Rows from block 2 of a small audio frame classifier, named by matrix and row number. Each number is 500 + 50 x the weight over its row's rms, rounded and kept within 0 to 999. All counts start at 0. Numbers have three digits each. After the name is the row's rms in percent of the matrix's.
After each channel's rows are labels from the 100 clips, of 14976, where the channel reaches its highest value: "responds to" is what is common among them; "lies over" is the class under the peak. Only what is clearly more common there than usual is listed. The data: telephone keypad tones over noise or synthetic speech. In brackets: how many of the 100, against the usual share in percent.
# conv: width-5 conv (model.blocks.2.conv.weight, 288x240x5, standardized in use, each kernel summed), inputs 0-239

conv.241 097:543532527483526555523534427480574585451410467480517535563483431447477492541487524543553470515560495418517440503529532465621535540422460509518486509622484436502455448480552466455420512591482485524544556545525467448489466555473526521535416521573476417503449469566554485513546530526605474531399454492512401515392574450587473448434512486494500564554511465503535547545485531508535566567482536496447516540398478502510473507461480444559519444574427502484509548500456453442432515486496510519486557520550512482560545498494564477515491495488457500500468514582454476405497492413507484470605439461421539459500456465442413438597522602550610514448445575473474361529483508498518464411550461440543536357457594378501455461498543567576484
responds to: number of keys: 1 (91 vs 11.1); first key: 3 (47 vs 6.1); last key: 3 (45 vs 6.6)
lies over: key "3" (27 vs 1.7)

conv.268 099:488553542514517531540505465412371542581495475547524483484454489615596520474539548491501493568452516450563593433516415524571580502483499416486494460616525493588481510453449552518543432514598490642458551500522588493487542522485500550517399450536520407592606453472485491472459577482404518513536467443533488408385541526480506478472406480452504484486451351488518468450451538552653530454456427502545451533472565456508534515514486506516522471517466467500455429403502534550505490446478498441473539562463337495499510423434502490517464498437438473590489487514519522472463579499573464496563539522446486441615490412504554502456499534499501487481547514462557500484486511505562478579489487597544574480456499498514488479464457500489521
responds to: number of keys: 1 (98 vs 11.1); last key: 1 (31 vs 6.1); first key: 1 (31 vs 6.2); last key: 4 (28 vs 6)
lies over: key "1" (31 vs 1.6); key "4" (28 vs 1.7)

conv.131 098:407505393578466514468468504508454561486429533538541522483555493430525406485444537453471517408509478455500524491563520432532426480462526524496521546429550498592568544513528457673534536511544442465546453486590452567488445477498433493505593508502420533492495539456552477465626485483478521413504490447472510494549479591552470498535479557630414476542523488530526460469431536472549508489512650491474537559494522431516494482555465514526485405464460555316409443494542523459514534467490508537517467423544528547550453469457558518549548475426521472481480542427474470523468576517544609525571532554376494374530467458513567427496534525433531549498540438464459458492547498531481471523580514523447562483495473493448566456534406494534541
responds to: key "5" (83 vs 27.1); number of keys: 1 (75 vs 11.1); first key: 5 (70 vs 6.3); last key: 5 (70 vs 6.4)
lies over: key "5" (26 vs 1.7)

conv.14 112:568496568469431596446482507551560515462575454531511488461448463504471450477512396512500436519473470502567407581537522564564586439483496493580489499463507526452453607553459420525502608382508564521510563485452447460481530416505490539531512558471462546444460537581574402506550588426506478478530532478451508478519431579486509428487564509442400479539525376526567465495539507462480562530586511534417607486476610561456507582430556531520456523500488498508548547543367542455545456540518522479478452487466483467510541562505513469527438472524501522521410480503388514470553557551416511531502537447430467434465473508514506496550534413472442476481519499526569569519439567542559486511423431509516546438552446447421475479617478484388486
responds to: number of keys: 1 (83 vs 11.1); key "5" (82 vs 27.1); first key: 5 (76 vs 6.3); last key: 5 (72 vs 6.4)
lies over: key "5" (78 vs 1.7)

conv.96 097:471500484574620633493531535455535424475541496515471504495471510591405543504554458488463451513400555527449436399411470531427483464463529521408491469462554560521472544577392527432581553491525481418524478577546473543498498506447582538535565494437476593492631602501510517465545513574489487511471455461543517510553554488531460458519431530498490522524453560492500472587455525373534461487518439481548496504458461477602492555393596499498433509547442504536534532565468525570429376487433515545453520415508466484528430544470585578565512465552534510461527461551523533496531526514500569553475531511482552516380465599564519509525481455547582436453479505500578524490483468480532473474525456548480516532435457429452458488417395487433447
responds to: key "0" (100 vs 27.5); first key: 0 (83 vs 6.3); last key: 0 (78 vs 6.2); number of keys: 1 (62 vs 11.1)
lies over: key "0" (100 vs 1.7)

conv.199 107:514555495500551511541476445590534488489527631448530519474523493567453494466506564486530543528541420475543553490482495429523476504541553553515470574558482488463477556584532509517556557598530441531537453562504419564460459488437478431486484535451437523500426496537507445486663515549484560515522526424465476539482504439480531498425507489496492533473467476479445525477420477579399585550536567477509465478497470437436467524452463543465561408461511487517514538533583564482533602518576466518482518488644473419535352520491485507591457566515468481503495457481391504490515402514571521453477572403531531565445447437493530534486516508514526584599524554502508377566466445519491360448559529444457455568507466474568485453471536445577396
responds to: key "2" (56 vs 26.5); number of keys: 1 (44 vs 11.1); first key: 2 (42 vs 6.5); last key: 2 (36 vs 6.1)
lies over: key "2" (56 vs 1.7); key "A" (28 vs 1.7)

conv.6 096:568367529515549534553507496562532521505499505423441438564647473521448485520495516505620530512516437467533475589458504492513383489533399470468475416610440462458482557500528459500452527480437486549544450588496474603532497509452598604588498532439484424461516468517463505541610586491517525484501531541451540511486496604545570447445587493541448467498552405494530548542443519539446564403473466501459515495407573492496507528534489519455542466479490578441472519538421499546461436506518459468518526479510585476474489528555484462509509445429415463543571546484506433433488460485454478533442531451480493488398499611410543547477518467462426521465474504391518584535429528427449508598493549473521551463516569540389516477563546526478469
responds to: number of keys: 1 (87 vs 11.1); key "6" (62 vs 26.2); first key: 6 (56 vs 6.1); last key: 6 (55 vs 6.1)
lies over: key "6" (61 vs 1.6); key "3" (30 vs 1.7)

conv.127 109:557583526471398471531544380497444579563482502521489418465458562504551523520457449518479462505479545511495577571564485477566509482466526504477495512485480521561545492593482523524502469587566536507415417436445584458499450435473482572534492412545557540588528378555505516506474475498436466520571513412467520454472504522490512481454504492472472455493471465467429515464398521542618476473451509452500500526529481479535534458534527537566584495500466520519398464368486570530506530444478535554592494565473388496514484543491486509475596491490458540539401415586540502479481529486469569498465465544440380541632484420363463540489558509472581494508587481436518483443552442490581506537546485568392490412432553560451527508466470528577478
responds to: number of keys: 1 (90 vs 11.1); last key: 1 (40 vs 6.1); first key: 1 (37 vs 6.2); last key: 7 (33 vs 6.4)
lies over: key "1" (43 vs 1.6); key "7" (30 vs 1.7)

conv.43 100:400462536615488467551567460424497547465481580538479438511469526521408458519489572493488485385566444494475570525505517474522474542504512431540540496518407586502382559541478426681406490480396469484526572466444471516517485538564491475511422517487502539428468489584554461462511511507471432484465494497559533492505458573575535403536481541523532465477415458485557477524447538497438524448475542508487501453459468632519468533455518456459465494494567517490399523515483581498579500468485515510484397557533538516518573485484580509490487481500552477490605562495507467465455495488471490488493502531432501521559451582468455465520564457484436508493577468499545509419486558563449595540446575482476573463502488626410408570491644393522461
responds to: key "#" (76 vs 26.8); number of keys: 1 (61 vs 11.1); last key: # (57 vs 6.6); first key: # (53 vs 6.2)
lies over: key "#" (76 vs 1.7)

conv.211 101:499454545505483496485512571528441459504586564549507492520486486477463476512501450473499505511499542510493563462446608577451543452593571516507452470480561509445580460491513559551571514441528524516385503450583575552468405501460459510478492497520533434485503526477522525480510473523488525576523514459495476390545472468423564497585527578565505476550551471590529452485445566523571543477593545524403548614553553556408540461497471503436473571442553538433550515494378507504467610442547613483555473452480571535592481462442402467411568515501491514454454538437483451473480482532446621499423418491427481546531491594486529463464402513525485394527503556480529508582489491511538415458537522390543558456529520426457484581439500546424495
responds to: number of keys: 1 (81 vs 11.1); first key: * (39 vs 6.6); last key: * (36 vs 6.2); first key: 0 (25 vs 6.3)
lies over: key "*" (32 vs 1.7); key "0" (27 vs 1.7)

conv.31 093:512420532502450569556463484529375486480497487452528516523492583573510588513482555528473493506493551403478539557442524477454551473462505441513500473616508611477483475425568533479477421515486498435553476495501490503465595525493502570448484471515488512537504461439467471464497478479357503567505504422539610492449512598577554516502587401444502541446420539457465470502478520523543475553470502473447586501510482458447442460505541468495458489533502615462577458500511481537578604569456402462475516545409574420554510472515476510431432497407492515515513526513513531443646521468498533501547388468484517585528578443468482559406579517510484442498440476403585533482532489499525549492576426500541452504533598579448449521436453505540621
responds to: number of keys: 1 (81 vs 11.1); first key: 3 (46 vs 6.1); last key: 3 (46 vs 6.6)
lies over: key "3" (53 vs 1.7)

conv.280 112:495424551541515564452471532494474587498558583552539458359450518652491487501469556437481535517567524502539557521557437513535515433540583483531485435546485490509500394546541492505566476543515466543558533473463550486482511564497517433470453422544516539469520473579499562390448507473526472524476557504517481485431473556476535491439442534511417418530508478480381417546529473509386574561532581421598482540483517498570393482365529598496459466490449461494481591431533397511468421515507553485483436508483501591458429458521552590517504461502497515554524456492466535554510529462502495519530581445454457456551436522461567428514417485574481488461487505611570554459518529514475459456633502530507520493511426530432562470405524451499457
responds to: number of keys: 1 (90 vs 11.1); key "*" (61 vs 26.9); first key: * (57 vs 6.6); last key: * (56 vs 6.2)
lies over: key "*" (48 vs 1.7)

conv.98 100:490526477444519533504500558575545528495460444429433535481469451487467514471436550436539500494494513510404529420483593464506560462484450450528512453609513468462579501439497529514565574489528515458472574487524543542420453577515579457560456462478455548492551444550447532457472593501616548520466507395561518484520488438484501490548451489594563536494495502526495482473454445504454544503516523571404524593494488458458434482552597504524521562538475476485466410500435538559496490482412495555473410612523432322558476496524484525500495388525559468528502505475530428507513444539408459484377416629451511565459444523564545567473480455510537517443487532506554584465507465426453552551492597555523494413420445525484431451494494598541533
responds to: key "A" (85 vs 26.5); number of keys: 1 (82 vs 11.1); last key: A (78 vs 6.1); first key: A (75 vs 6)
lies over: key "A" (85 vs 1.7)

conv.194 115:572537479510550509547492522594613489516474480595499525559407470495434466470489464485496522529465466518443495550550455477612493564460433564522452519471505472435446554458529491551600584492486466452550407537620520482411494648457525605477494516368389484528487547456536479455529619403501480464426474440547520500549477433549445436538449545530479490475497454540534527457453502501501558466537556498479483480512484487428501475458443507483485486465470531520468431546526570485540549506611522559530455501596489493501413448512590493551455540613547421460492483477522391537359521521445584531469577472530549477481537437516549483507470473454623570609523501545471506480494485412499462465530459532482468484499576526579511484476595460511521
responds to: key "2" (79 vs 26.5); number of keys: 1 (74 vs 11.1); first key: 2 (71 vs 6.5); last key: 2 (64 vs 6.1)
lies over: key "2" (79 vs 1.7)

conv.287 103:526556539482466495540509484526466522559490456430538533478433472541504489428565475442494486507371501450574452520503568397526520561507499483563502459483489483531483424487498401439500520520469527535550468471532478489532464501531446520416462420502571431557426585402536528354454512490489474517409395561511457450484584511486390471520517354426566471470446513444469439519611619530517547508516473573477545499507535537583499564587512582502465445553488517549455570566485521483532545460517519500514463550548546562546571496513569544475460497518512399530506610482504497554470544489515517505547471473522516561625558480408463515590521467523569502435417545513522499515433521545554569431484530428477556447481440448428382496458511436400494
responds to: number of keys: 1 (86 vs 11.1); key "A" (64 vs 26.5); first key: A (58 vs 6); last key: A (58 vs 6.1)
lies over: key "A" (64 vs 1.7)

conv.70 095:527444496455545521371462511503492457506530500402493531533478453542526530477451485549514479443511548440489490488536497494487610538437517463501455491432470506352509504536496489522463461444588493507537517470553576575428416652398525455440398558511493600581545448540610501342596510422485544552500568471517521551549440546503488500467502476424507563455436506509541463476402532526492434540405523556510442505459455435388444536506533522482463595454560487460477528482483447592491444436518496460456529527463531475536471666445511630505510515456492460601574478488519483509427403514459566453553482455567459417484502498524504493499572534522488520488514468471538548488465538477535545487529490486426559477493497440501597523487505509435522
responds to: number of keys: 1 (88 vs 11.1); key "7" (54 vs 26.9); first key: 7 (50 vs 5.9); last key: 7 (49 vs 6.4)
lies over: key "7" (53 vs 1.7); key "*" (32 vs 1.7)

conv.44 104:520587469577455477470487562421541562501481439380482555476532512587507412444556545604463466507509506600572488568535492506534506464508454503501505503553411505517556429528546474427397420518517542511455490473482479568469527527498467603477502548448515535449567554434400445411470537564416588540490448554497518441466605514494432418555478485522480515521483543463489517569413455468496447479519585566505470521530418481544492496483504465475572534557558482599514514457423514480446542571548427491498480600475486472501436436496512492505509437530425411491496527491525448479510515438448480520488517463482457632567417414573486542538486469495509410467438478459492488448589337409415538432527557549497456514564496497527543515593538555470557
responds to: key "A" (93 vs 26.5); last key: A (75 vs 6.1); first key: A (74 vs 6); number of keys: 1 (60 vs 11.1)
lies over: key "A" (90 vs 1.7)